{"arch": "transformer", "model": "audio embedding model", "dataset": "short pieces for a synthesised band: melody, chords, bass and drums", "train_examples": 26041, "n_mels": 40, "hop_length": 160, "input": "log_mel", "spec_augment": true, "win_length": 512, "targets": ["key"], "num_classes": 24, "embedding_dim": 64, "norm": "layernorm", "norm_position": "pre", "activation": "relu", "head_dim": 32, "fused_qkv": true, "bias": "all", "qk_norm": false, "layer_scale_init": 0.01, "parallel_block": false, "moe": "top_k", "num_experts": 32, "moe_every": 1, "expert_mlp_ratio": 1, "experts_per_token": 2, "shared_expert": false, "subsampling": 4, "layers": 14, "width": 128, "positions": "learned", "pooling": "class_token", "am_softmax_margin": 0.2, "am_softmax_scale": 30, "residual_init": "none", "optimizer": "soap", "beta2": 0.99, "lr": 0.0018, "beta1": 0.95, "shampoo_beta": 0.99, "eps": 1e-08, "precondition_frequency": 10, "max_precond_dim": 512, "one_sided": false, "adamw_lr_other_params": 0.0019, "grad_clip": 1.0, "ema_decay": 0.99, "steps": 8100, "batch_size": 128, "epochs": 39.8, "lr_schedule": "cosine", "final_lr_fraction": 0, "warmup_steps": 240, "weight_decay": 0.2, "adamw_weight_decay_other_params": 0.01}
Rows from expert 27 of block 4, named by matrix and row number. Rows with one number belong to one neuron. Each number is 128 + 32 x the weight over the matrix's rms, rounded and kept within 0 to 255. All counts start at 0. Numbers have three digits each.
# up: expert up (model.blocks.4.mlp.up, 32x128x128), inputs 0-63
# down: expert down (model.blocks.4.mlp.down, 32x128x128, transposed), outputs 0-63
up.27:109140157066101138102206146161131117101079127115159072141120217085067145094124067147164123084107103136128092156204160145082071141108110145074120173081056103210130067142151121178155106138196121
up.28:163157127129109101128133089168106098108114180130076114090212153083093134137126100100122133142189147152156105112119107168073140140159134172130127178094108168110114205150164025156148110124184136
up.29:180078171115130098118145136095088161065197184146128156093141088125078096130073064060153102159205082167167130153151168178130111107096120119126111104142138112116151148094145160070146159122101087
up.30:115136163187225113119084096125159132117142056099073091121149102151117077206128101098125167087133119078066099131181187161151118118125190088094092115093120087164128118181121156126148154131131152
up.31:111140090154025109182129097109094131094118142119082110180161117155102123126115145159152114191152128135071165141111161124105106083126136208083169067140088150167120117082187174124090101164122189
up.32:110110139085129121108180122093145115114176133104047130151087121158138133138142101253173106153152109167130095115125134107114195150187197152121163100176155116095145174142124119140148133059065129
up.33:132126098134125094141152193184135071109126123115164181051146126107141167156179157148145137098109135188087168137092121180176129116127191103145164151144097113137133077192107141144120119093155169
up.34:133133164139170112097106166141114135140173114106157171083116125100102112136140144127138124103175145132119142137171140098098175103112117073157168121143151131101187188117189121113118158115122159
up.35:182116097096142170089131106133126137142064117122083133120144048086154123093160116103139079129114097127098168085130157162101164069107120160128120102053185168030090135131139157125144126094163173
up.36:146105078126109104105180135112231135130144075122176148183144159106139088100103154109152152115067101111114147167130149126194117096180108151134158092172182143089172157110074070119176200150174139
up.37:099113111100154127156134165082057098144192117122133108108134095191130096064092155130084102140140196102087088092089131093146094131099113196153178120124169134169134123179104086121079142121126145
up.38:167076142110124112142171193108111140135065167134147086120153199109190144130151160175104078174061175116178181079178150183134144131137147083130136122170126192163094118104182091122089128106056123
up.39:124134098146154155147124180137118147196127124133147155115182137198182091143081177118069107085158164165138121098070079181154114152148126147119140123119160090138121094098115095103142118113136087
up.40:122112055108087139144115122185141117145111156106097155170118071110173141149102100092137123093153054130153103124154125108177083151162164087155137155149093111118142094107099104133112110161142126
up.41:106124099163154123162093164106172116152082151103185078167196121077094130120151170144127127107111211100112075135155165113098156083110083127117089200099085072148178107143084111255077055087142107
up.42:121163147111073158136108137100152147099170147167161088135104086078171174139156161114114144093105139098148156066094145094117126175120140138145138109116078132120129126131139156110151097149158142
up.43:127142102120201171100060061128117190075103096134056121089046140115104120100173115159131091138096115098089175137100196159129149114136078114143125127098102135160138255238129086090191108101109077
up.44:108096092143115204124120080098126196133125128129113089110146144147081152187097127111156106047114075065158094152179117204031108149119157081065151207134077081108124095139146133109241077099092127
up.45:133133147152154108155128141112086127118092124127071124095125138136144081099121173111105124121129079144150127110124137100143126096142183119155108128186111059074172157143069120123098093078087140
up.46:148127170131144115134111169145203102073142149105202144104096091127081134118131124117108136110140179117159096105092178096185179108119164107119178186186130107070130150149146200091094118151049064
up.47:141119123167075126229114090138108139137121112094129075113138144171134076149074152143085138142101198107132199147134102096109091085088101158115148122137138126119157102107095118162114119175173107
up.48:174038153174156059071128151134064156097133134139132119059182082101113135171124137138127124090085138128104082124154162145126069115111150217136093220108135123112190100154093189168189199041131124
up.49:088130153135109108113130131098144143087122107123107104113118105120111143140121161171125105126127116126117099164113126109173139131119124089091094095102140159120123137086138127117120139127143156
up.50:120178195136114141119159137139124121137148090142103125134140099135159154122117095159101100164147113112107100145183127134073080190115104113135146155096105137136123131129158094112119107104130150
up.51:159119158122122134111163091167107144158118091142111088132125127134142174126126128100163160115137143166093153127104101161156105117117130118131140107115083114186123092074070117139157079182100090
up.52:208132143101125126135059124118092147102064141125181100110138116161096146144082141091125076158134080131128149121123144154091113085153091136147118090109057150132170162133141141128111077077167118
up.53:100127176157122133133135129132111184133129104056160156107176101141125162135126123187147160103141093128080137164092053084137178167176100104143108129147144142139117124176188073103113157169170125
up.54:168141078155098115087137130150142181136091160105073140153127138064138152106180188119087094144154129192139122109095113110138101106130147123175087133095081133106118138066181181149111161113102138
up.55:083083141162154075148115105079135139176185084116120096106153176064144129141160104161112102119112176112193118138090167151112095125081106114108114139143100188142146148119129118140117131114127111
up.56:127129105083107096095143160115119169122153231079113108123149167075104118153083103181125112148155112169123087168152102136143147116128118136140089153082172127129173128081145156104177131111136100
up.57:142165122099135161177155094149092155142135175177109142099120132086136118126140143116063120184087153155130110163118149139124076097137122140126141102169117094139100117097157162097134104097133107
up.58:129118099155169109094140176154122179129115114111131104095148145115103096107131114101088097079111164118153098117120088135155152105130200114142165149063140174109104149072130172124113115168147107
up.59:114093126076162118203099116132123121166165086085131079125063087139146098092174067099173144158168122095159200092058204106080066127141137123101174163107083228137122192100112176187117087175146186
up.60:107133103165167111160150110095126124096167127150100125093106102071107139114132123085115148124173127176129071143130152114121121109134147136114128153155100119173182166132114135119132102105122096
up.61:132168121167181108101149129096184168086103078145134119164062112101186161101116108110149143146144104095193150152099101138171210107150100093136123094162148157131145171157101126147144142120169149
up.62:112108092158147180180077125105143130119144159071208105151105134109140114134136166168096159140122196128111135103117102131106121169139137148131094128092140091105172178058115136098157103125144146
up.63:114102176159075113118104142182146130168136144115137180090082087140145138166159062129090101147133092132193135102113118120158174115119164114117062134105196098146073141155096214165121124150183117
up.64:150154177111122150120135061103146147104177136117095086099134117093148165126180150105096123100124148154144175099064191094209132108116207082069115110125134143120085108161186152140111138133198135
up.65:131124160131147113090156070111100120126125130139107088110159109112129110187152113095079108168131166118099105158115094128102121126174175128110099083128155154100148158105164107090141152099138149
up.66:035089143098102150153143150114175102052105080109121211130084111107104175168123149123095090189167110134040109080069147164130177154159194147123132151106204150111143189111180099128134154150153103
up.67:150103104112104148161122126163096108134151133088125115075176136125071114135097094119158132105139103115092103116101116145121109110146128148126115098159113164129194139161200167113151191140121155
up.68:178182128089150172162103123129127155148124115070112212137155036070131121079114129162110148136117098115108095132155143150147171084123089170111128171160118142172130161189107074155145101153115156
up.69:111140120142191034128106089110122131120114109150151073160135138162090118077137147149168124096098173153107082153102129109120099128123152103127135174120091108113108168154104098166107117058152087
up.70:122109112095089062205074101202104136172128125104132144208138185108160131181131185135190166093130148107094120117111118123089123130125153136100107166169118132083119187114088215164126096128095111
up.71:138124154094163100139145094100106157134119113133145151070097111084137136125095123107135058114148099146092100133117148188130120099161108138143131135164091170142127137126120168136154161134088069
up.72:132114087195138103115115085150166091136114146105108120119162195091128111117092093123126138125149140115108146137149081161096100092095095128094114141122158150178198135176197117145121162153113133
up.73:127117232135128097187134143122136160157136080115171179140114075107182139097113169122159139117197117079128125139200144138169107108160100106127135120192092061056076114150201170068090083124173070
up.74:104136099097149176166083143125115102124158152122155120139105182068141138107103164058194153186127129133204157137100114162150132159160121136173117182099124103094117132136169094115126102114094107
up.75:102141127060100152139095134120101115112112147104077154157069190067165163100161080102112085152133143116173142127139169120179180128106121099129150144144115092130113114131168097102079109102160129
up.76:025156078119120092078123104106110117119110066107125184115089096135092099098084170093118176155125122105191145095086178108165145114160145179105133074171106148113135201113089107069111115113110082
up.77:155119147137171115150170121173107197103132172183125150135120143134056110137134115102167111114065099125108151120169102094153103166099155139171157113192125097076075117108093094120110136028130152
up.78:103161085171132104150148186134125094121157088157065160064092195096153153136152129104125143143095115115118139126081130075119107156100132075145168142114086150118140105096171136094091143143130074
up.79:095110155089128087109102088119098137105158146160131116148129082136130114068046080108172130124097218096170155096159171168136099145179086118122096113178111165141149140128162115116079158106140097
up.80:149118099141096151124136185154078099149097133143066152131112159120194167076101111114128147123115158033119187193120103134199108139107153112111145092104142078146081091159108134144052170094099124
up.81:148128148076160174153146122203131172122140136141151185170166132149067119194117094100126179140088101133092142105116148141189139150113171127116133168152213109072086082118050090064194122160107133
up.82:135147108111095139154148094149133160100148152086126139116079055114151161101147125167127170090100137104128065138085157104135068104053140143057118088157125110124116149137144086109164105109177154
up.83:111115087132112156106135158140134122125151116099092120106213161112132154176111157108142104138122137101105118102115162078090102140141097165102105183140080051102179155150180127136135113129118116
up.84:159096127155143109094092105137086114163103164147141134079128137143165134170113122144132159125152148144105119109140137101106130111179084102189087144142157140141155122111138208142142151115135085
up.85:108129165099113088077082122155097157119179173107143122074134099144138163153136099142153144165188091076146157143096163198146120196144166150168142160184097169114155121094153113207121106167142104
up.86:159147115113114176163117107127171075137121102084135128083174118168188135133143204154127084114134187120118098122101112168098135196126104067110138140123167107086082210146174125133125113139128119
up.87:186155144137165104153110126147137169098085118116167133092105137101143148126090110144118111134143172136086108187084110095166071106137113120125090132122106155126109087141126151114121161102144063
up.88:180127089166133134120105185103134069134153137142123149172100207097058127116063135099184191165129127157141041133152146067097180117121152130135170185147161072117096163124069121091089151132092058
up.89:122140128119155120090145115159103115120131115145108146120131132154150146113203055147121137151167102122166176123126177138160137078127159116178148101145079110135157206079097121116162161105132085
up.90:041124096097157140112187088133172113153099158118147101158100094126113153118077139120128140139128153121139101117115174226108123124127130084108138163125094096123125158222169125116102159112065194
up.91:090126151101148103101136116130138110120136126120120079089136167101178103122141204154128070110147111120099117154126130133113156155112170116162142148170153128112147135154088091154171137147111066
up.92:068177105139137138156146130112152083156115079143099115135063164101059144108135119110145111064123151113099163083114137178123132102166156111106096122162156147148149134190163047181117158108109134
up.93:108137129143141146075142108085107128152104097113134124116132149123114127134110080138128156130141189121190152130087093064090117136094117123136141111082106139143140128139101140157147116117115126
up.94:116035106122135140074132121090117120140186196157119091083118156109111125153133123113097127155125099086180123136105109144196176134186176134169170053116102182115155150075128088125186124108094106
up.95:143114139185127141126121189090125125175152173114132120116185166154077132132117096128143133117156088141118065141099117121109117124125099105114100161148155123053065112163206069087162156160176162
up.96:150135130145138131121129142103108202113126129125073149083135114127120109157166097176101165130098124141132133092162155148154124120127145181107191079107134183146163087160078127117182134178137137
up.97:201155034118106155100147194140129131113155148187096093114157129057103138166092114196124134124144098113157069129138119152093137160183152121127189171176108110129167173169133178152113136128101134
up.98:165097143130120094177110140106102113098086092088152120180122146078158079100168107142100150149141197162111145086141143164141145087117176084106149121140083096156156147067118160122099155087112139
up.99:104156120123198112140119149151166162101098091124137148145057060096112089118200097071118110130189159150114138148104080161142134117127098147158117116186153159164117098092145136155118140152132146
up.100:126135076082172090052113149177146101093128139158097028097095041119092097185175139157104140152144162080149167106128147184134134157130168158166119086136103157128137123255181117144125150137129147
up.101:128110082135058067130119074255066204090059061168194167146110109076233073155158152124144138145110157051128185140198255092081147111091097173155081175217137059193198142157096103112144150195130141
up.102:122125130127248188085149171126142103110140135119141104111144139133091123162170160130133096108162127088142121098138214151169148113155081145159108160129150139111197128097142141141101106132129132
up.103:149153171067097162074124093147122113147117128126147165098112061096186107106119138140159159162083138147190155106139191119105152102098075143098159121109136098052117141104057134169162124122159121
up.104:155069117116148196172086152134166099126115099184164136150141172132201137175144132073193137146063130136169122106158151141111157122052106153134098125076153181158110065130068179092100128135102144
up.105:172110158124161134094134052175113139136107084148119142132115118134126164134133118144122172101165098198100181128125071155114133104074105167117094183091194142148117119094141173094085100100138079
up.106:115134109133134137118153083118156123153128111084153091104147088136149155125129109169171088087135182110162119130142121179102107129135073125111123131099113135155163140154143169129136083114158135
up.107:150075118149109116079118200156154147126163139128112113122108123120107096127129094113084157143114102187125081122135130145129129144125138106170125135126101110110118092122149115128121152157145097
up.108:105135161130164128127046105155127058115150097131160201118159163055175120181090107090152101115172082079129091152134154141123102113148146108142102175172139144146090084144102076103198120136164125
up.109:157076129125117069152152082156204183193105146135184116118210131179165162124128173097123123096078147160134082126142151136131092118114133106092133155101112137103155149165198222154146119147111097
up.110:167133160123110135100106136093115190050188132109163160130103087135117109111152135100132086137163097117067179122110175232143170130107174088138125139155188160069102079188074130144161092141135150
up.111:110103142117132117163120119122138130181144102130121131109166186110197081142142106151164222106123147198201117131079100124119133110148125125140070173099145155176094086104178146179130092145135122
up.112:131108135127138113147058117181146141117126099192107153072101076098098107176142131078078161121150156110096102147160099145163091124114140120121116131144160167151130139112129146139108115150193160
up.113:143160095094144092093088119156189151107098099183104155072137196139153119168182104139164090103096056085127161084031116148132122113156131131118117082127057162158099081148141140127090142155111067
up.114:111064115144142113122142169078106142166142145162124147112136153111138104116129079074119109139084129142174186085155132115153152103125131141121178099149071128087141129161177116113158092132093153
up.115:155206113117092123129123127107155149084125127137160130118130132124149099059168082139140132137049105101166139099096078085129102153130154069115114122113110173120176082120109111101175106151146069
up.116:129133134131131108166151135146177166140124116086144117095101103126126089162169187129091108140143142165075129140129100125143119170126148184136114108110175119170170116168106118098136105149140149
up.117:161118139082147117055083078084163168137120126145103163104161051128109113164179146059135086089113133081101084118075142161123191155125155187112077179113177117155095131121090074121090109148140106
up.118:126082180067132097132121137155115105100064125190175098174121129099155114127151214170131146114129129154088117115094085146153140158137138137145104117138157108094136164100111051183111101161085134
up.119:074134106123209081096146122131099105104126164141149143194113153160125153109120113205145171120132141108134114079100125136105070116122061077145140155135113154088156093184183163142118113126129155
up.120:099099095155109132130189111084107184071172231199087132110106065132109166099100151084143131106179129083113160133195099125114118123159100106106147124161133149115101097090106155082160136157106074
down.27:149122102146083139137081101089149115082123091119122160121208105177133145078135078112124083050155134080101124079086176169070157171160178123108145099139079139043113164178101118123140120144157180
down.28:123138120072159171150132099104124100114119077186112170146116136105105169131156108120113104158119139088114113148117102102102131113133087131100114106135159117125175141148180139142191155110108114
down.29:118101121122071146137170165142104120141137130133141116159168069141105113136129094119147088153133125109090083144112135165132091132143144083127090161115152146067162191057134125097118197181144092
down.30:114170094167111065107058147039166140100050084098165163148182122132167139156058153100152156069149124239147088107168078157132140133140134162110142112224099085110151122144085169111145144021153165
down.31:113106232116142134146097105153150109106172130117117203120126143141083081079136096078131103139144103113119153092123140026150074079107150078122143161139177093102153102142152117165124134103100104
down.32:105173139147100228133122132167156151148149124142082170086077116139160173139186114137083110139076164087140095125074147090160097128103110190117144116021078087174168120126085111172168097066071205
down.33:138113162097163128142112046151129123134140145150106160103187126102129136121098089161104103136124112101155131082161115134099069101168099130135160124119114103114107136087101131081102125088129063
down.34:126185060162144105149100164140129117137114200126127113139139169155114167143148128134122168110025164101117101138126098175084118139126068090114132142120112138108186106080140150179214086077073138
down.35:172143120114157169117144125131103113176110155096133124142171087108164089120191170125131188108138084137115109059113139171153163163080148073107156119143051071163091149133108119143162089127135088
down.36:170100121116106114142165166095115079100134174134086151126128115160115060116073167117149104139162088111156197100115096085156104124145128112154131091156102131094108128066126133047090105144159124
down.37:136173094120197170140154124093112094110142072129143111107151129121138072149250069155180131089091156131125078122102172098087143154061112097070111118108158194167163179102121146132181080156076141
down.38:073113128096159082122101157187141152148132142157121136069117103213139141118106082075158100164107120081126111106150171031083138151099132153120141128130163167190168162091118129164151180115128147
down.39:121123144162140131132122113065141140107099141133137151079116118104083145148129050147137170226171137093101117177217105083074108118030109101120084118107195195157161200180189160076143082146203130
down.40:121141101133122131128133131137157133080094098135148137124082114161163193166166168144145143109169130182069149082138143176150140144138138193098100109107126106050068131131101151135112182111196094
down.41:148167100147134014108155062110128152060134126149124190139136137139085150087154189143130161143149095102082119154159135080103083103145096150167128138142112093126171128145117077125114186125086086
down.42:152120183141120161152161126103095172157155159175114167133075136145078143093111140159146142087165143163128152144082097147106159107107123119142134134161166142157113103152121132140127084069091130
down.43:138175173175130177104071130158108171146138103143114100165138118153184087140097157128100120093128113213142095158101077094145121138060161157193099140207108129151097079121141128099080140125118129
down.44:121151120151216091095115107115106120104171110084100139057180176115154122143164111143099108027164139193135105160127133209107167132169177137099163122140082247118115177204111154177118094098143152
down.45:093126104115095069132134155149118159159127129132131186160160119135138113135122091111118144163158126160154129101127172152081160180102112164156121100064104095176104146165096134117115161126140105
down.46:123101089118108128153139134098193082136147135101115140092077123128172112098127172169096130105104131161142168101130139155118093141151058183129145106070153100139152148101123108098174230100139133
down.47:065141090106115069151178139142106106070157119098129119105120169116102089161099142040153132203105181083113083087144210105103122092130104127105171142121137182112188188106112099141136157140139145
down.48:095159071107160067140155059121135048120081111131108145057188107123093122095118130113061091158099090116063095163104120129067091078219095136150119113182109092129136089119117128032092104079095072
down.49:143126091144151155111115126074123122099140152124159110135098107114111122149150160156125125114115107107146123111150126164145130149134138095088144100106202149114084121130151114113132120134139115
down.50:141118140065115123184135114083159182091093147106142117104154126150143124126201133151162155079161140136154144092118098186169137115140112133093152157161073101090158153128127118139092154122123173
down.51:073081150122124194171094140113165140122072114155117184143119174116103106203082152106106150153131159154083127122117069117126145167113155091161094124075159166159087112136108110176105081138137158
down.52:154167128085174126134079144131101104165119127127130150115062129065136142062172113087142152089062121104100144126160189147156096116110164142132113094126152099126112134167138097181176144136133172
down.53:144088163116126127120054134130120151113136136098117085169108107127116063177113123097166139091131126160168133104115130083072130092118098123157102142080119203153135164173160117135117149159089140
down.54:136166084099160149097097162113155119124115103147147144174130130160166128119103087080146128142106126094114107171144143147118143140075147164141171143133161076149101147116077174176126099176162103
down.55:117153161172152107127108131141113110066104129108099105115115134127177135121130127129165172166138101153099107153134130149106134168171163196145143114148150116099092127089114126128101116112107159
down.56:120148171148118149149126134109108131149137109114083149147136142102116117075146102128081101138142108128128088119096139097120115109086094150137179148083142154128127117145153116183123068069176109
down.57:095134102188077075125160151144124115116126136133094150132101136124135110104167126109166115120111133093169112148114107136071129176079106149165133164080170133074123095136167091133105128121161118
down.58:139138142126132141133118176111107092123090147150141174188174139107172118138115064176063186143136149158128173209123169097099131132160094169119122077131128207171143100162150106136142146116094081
down.59:127181132107071137145088104044141150061120150060139110184182099046160103153136089147120144112080139200126077138108110138198159157146039167139122101174124094145106070091085086112154171173163172
down.60:110110148088139103112113121139114174130180132153139158220156169065088108111180110136151126146108153133189105134113132086116120122126122174135147165120108139154140150151163103122097099130146058
down.61:118152147131117118104097152173067169135139176102157110139103091130097155138114138109132115119087141156142165123156141100129141154158100157105129138067133167153128056098088162183072077154158126
down.62:122111165126154139179116198079085155095129111154099119210149148082108068130091173081127121090163135104078152099176098112155074107109162129110149103143164242084117092124110144109110105138130086
down.63:149114173131089124070077114163172133137156124060157058162106118156167145123107149149153115138150136100119156082133177155148162166030087154087135162124160110164143108120111121155109119108165196
down.64:080158149078101128132081088175108177174143148112171120098136102215166102069091091116163119122139097137158133199167181152097082136120145152110128106079143208144147146152121123113194153127081179
down.65:104101173098143147156135154131155127087051123099089113161162125080129140104105132220139137135150138116071161124080144179168134142134165103096141145145114100081149173149197120110142137083128132
down.66:146129170113097160061084116087128162137143176102111084080149109112124129163156119141120135077129092145131137093154134155119143153099075068075155137174130128142012125056181123143080183051132159
down.67:113074143096181087067082096084132106092132034127131131074101153112147168164173138160144107099118129151100102132196067166138086108255081163124146107206125057143173079095134097160119169097183151
down.68:118086063121096099118103081124132163082159082167109108174094128134204075167188203096154108102102154126134168111092133164140133099095115170206142187132166120090103148082113136154077198154189105
down.69:167131078130165107122128147081121159123077101108104155178137079157136154163104130102137136075079125119159111143151121118100098123112100078160123119128093124175149159125109151088110125160096111
down.70:139135116111149124120127155105162132142096135140120078149111108157110153166111169043122120113152131126120130120157107175158118173167121104095138112099130097112145141157128150059143097075139128
down.71:155100120142089126099131088105174152138085098118095107178180144152100081152114134121115125124109058127128132180151172117074141078130149121130171100111127049164118106099143128125126172143105173
down.72:131109148060129135163149069161115180097094076123118116126058123133095122070187091059134086118105112124143139073046092084158133105102126145128109127169127129110130117158126179147116146169026134
down.73:140084055159126048170151126099142084141160168102150145178100122131064123130128109102126129151087138126131133126132122165094129170170126090116131099110136046163191117116115126106112152033118154
down.74:151140073086132095139167083146106081113138094068115132107171083122072122224166104132161111121119093125116061135135138105107123134123171109110166136171160190171131115104092109127159119144106198
down.75:118129128210165083088108170155136142129137165174137133143141122108069186156136100118130149088190141175092147166088104120143142119075115108145112115141087042115070101108079102175125154136157115
down.76:139123120133098094166210194052116108151109154101124122137086097153126148105116112118156133081114157058167106114098113087203131165152134105174124086086081088147159140086133122112112138138137039
down.77:101159099072127138104120144172120134139125182113080121078153113142096142177119087164100081166111112126176131127164176121147119136169034120127139110186141115165113084138120139075127156130140086
down.78:107137094160150159126158183136127127137090139133140098115149125136130080145118075139133158197159148161219116104141086156121142132121140210136140132148140111165101110156147116109091124087156129
down.79:111133102132096122142092176120113077068089102109125131073109115139138158154138146050143116061098163159100120141126154102122179124146106103139095109127123103131139150093099084123179081138125130
down.80:162142146177196111148170163095090159163116114157150189134103156131074163158177123132091060062125166167184084168106182163128117083054118159135148095156098086111115061151140140175155145137112101
down.81:186103146142099166155071109133136114103153114122074119098149127084139080164051158090141139097111057220098098162079105079136087120129094164151133105097081100153121122224119138139165173114164067
down.82:158139143126085113167101119114136113167195119100118151135105172157182117091106163188132067188111119144139154079186107078123184179141107143172146143115103197132209101145134125165192130148105161
down.83:127120135121125130119166119082140168113060116110135068152100097162098075120155194126114168097161108114077103125105103170129135117086087087139149101103125142103144188107132126159141116130135157
down.84:133125133121111183125168139141100152133072167065126147125170083137111158154103151098167111117175094151075152124124090130164111141162192111190124147120160114063137166165135124131130194117116116
down.85:093120164134164115108164100114135127124118093124160072133147180121127188123107146118112133128149124240101142163086153083056133184137084110112103108112146148089104102117114152106128118096152172
down.86:098158096105179145123161111100111114144138142153134110160090192145121145161135125131098135164142141031093123100136134026147114149114086113133138121106128108148114155110169147131130074061163133
down.87:158126086153112070105121137095101065094123076141157118092157096152071121156106130143085072110088094137133125158115169136114164107093130186098129094138141074106112121123126106098103133111126171
down.88:148143084133134201193131108165084152134114090137136115190104096100179102123187131088052109155148145166073141152082133134123094112142083196114101140099209148133169104118119147140074130142179158
down.89:106104142117136126093099087150176135129170093126148109097149110114144205154117152155161160082151162140081112180138122095110150168103134135157131155088119143127163173078186084105101135087147142
down.90:121133112108161053174117079149150153073149125105109172123116127112096073079118150104123140097199145132176112162121134044146160161068066135156108099148076118098156113110126131137134096103134092
down.91:117158181138103119144141166132107147112116075147084125150108133136128175129106097155129154178108139141161092123147120191135142149071105174114091152169108098084092130094181147110109142152127173
down.92:096090110154121059094096158105111121171098142140112139117132107088118184137106104145155113140113148140155144104139161095126155122116149112101152144149063091132116131081164161147102128144139100
down.93:163111128134199118106165158164132118123149128104157129145111148124095162126125112070170120074131117152132118138139109094154134112153162115169107123121114190124097160065149110176115077129088183
down.94:136098185133159126150173120121173128123128095165148201147090124177173110092102105054096156100154186121101158161145063119095076121150068107170114074128178147155152174083147128104150136148119124
down.95:100113146109131105100121102134140113146172118146110055047122104176119188128127095200121130105191065152105133094162066110095049139115045120113157145101089121140105155137136149177091152095128121
down.96:125142242089119104129121176106138141163141124121123063148125117100171080132054094095140123119078112113110118164128144088075146147138109143102194128158200074097142138078137140165120096168160080
down.97:136148087138215171092100109167143146098075128160136124175149115102116093116178149107098079142071118137116145123088132120086102071128108167116121150097181147137102170124093165103138089084128109
down.98:090126115166084139076172148134134119143158153152147160109071143101092084117109122126189102199105115114092126200113201149162153147137108074126111135058170075147119104183140143087133087103093097
down.99:088121114164118141130057143117138112152117143140107167147158116202144140134123130110182193159126179108076122057118215142142166140145142151142113167141118103142161136099137159117118166216127092
down.100:165145135147087142090149125157113111131095102103140154112136141119159201118142163141125115055145156191125099133121131104133119137114125145077087115147114116118118100077063112113132125068164177
down.101:141142147165073158083067122167114113124086179113144078132167129208130168063114106100132112062108137084104155125154134120088130120070124099074134099149159044065098094112139184038037079169192105
down.102:144122163109112100127129118101111119090098192152151114138101111067150070107136096081086164098176134134134109200110086111091137096113141139101136128072106125160125070075131096172118177083123146
down.103:125152094143181197170185135165125155098111115082105115099103153106096153148140140095138138082154151060163132174112092122191130147155155146184127134104119102093114055160104138147174101183152110
down.104:179113179038146056229145125117178125158135145103120070098108159106124132168078126134154184098106094142164157133123140128079138160161200128107121176155147137115121092154130175113052137135183110
down.105:167186142114042173168139076114095105110132134106080147100179076106176145157075129145126150138092086108143094105137217129142116140157132043102121137144127119142085127189120052194143120169170156
down.106:167136081129129130123111106115143132114160132132160135105130110108107078118133147112085152102144133171062111123120131071106126146091136118121139101127133067110183170166114096132105131145139117
down.107:134199194144156117145132156159207083101184144136126165126065134130103148136176171157151139116151111094133125115163092127138092135103122115087132130153169073125115124067165132116145114112174163
down.108:118136120090065089101052035170112145091085105099143159092121155101111158086161163175136154138125108182154113147130066091084160113141178123123148120110099125151061111146109146102108140132201156
down.109:122120156180158027150155121095140132106101109103137153058199135178086109108085096191089099073159120081110122120119152110102174144094108109186133042130081152168161156174124124203071136092127092
down.110:108203165091200126139119149153106101134122135097096072138157081145166095127133100130129139107139133134137106095129138028094160116131124159123183094133057107194085104094144084148118086150153106
down.111:137121114076107075161090156072125124099160129161116048152107162165113205124101147080158118182142143121062137089145114097110084114122163133152153142171158172108149130188143136148122163135120157
down.112:157161143108122105112015129095102190059135167133110148076139146121115153161108138128140161161142129106121148113150171159110151188178119152147119122077132131139154111092150133182083141120196064
down.113:104106138101111155131070116133113099101123127131147115118158124190115107092069177095117133143092141130154112093150117132112149143035147151109123144171141134150121166132133156133088141208125185
down.114:107130098185139073112159121102174129139134149152109078132092108122184168136094135107176164109105124116182140141122134126119118133106144122137119149138109159112100129106166130143187130132075142
down.115:098140133182105095141105152149116117081138171138128109081133165119109179115123143149168087151142104176152099093142161149099123115095157127086099129139110060099129165145137133161158103112211145
down.116:104110173107135141182082099176149091082118093153075122185127172101166110113122152161170160124151132090131123102152125131121205152177128127129112144166099150049110173132176155147108113116153116
down.117:158183107153159175056092130119131101122104109120155078138119107173180101161119163146109163088158113199160174103150130108103115100113125140068167104163145137148086140164172132103100108139139139
down.118:103150152119085170129193164160120110097161238137110183126091115149072083144128127068095105127152145154138101088093164140171125161092000127184109094174136124128118080141111146087129111110123110
down.119:108162101138088070134096071113126093029132114131116113099135100121104148117175091135088115059138161122149058122200108119131102114196095149145132095086101121127184138127120098198077081140143091
down.120:138125137109192168167161177144111082142095113152187098139122121170129122077096129087183091110107142099130111118155162139121160151103146123205140118101156121122092128046114190140147195150131100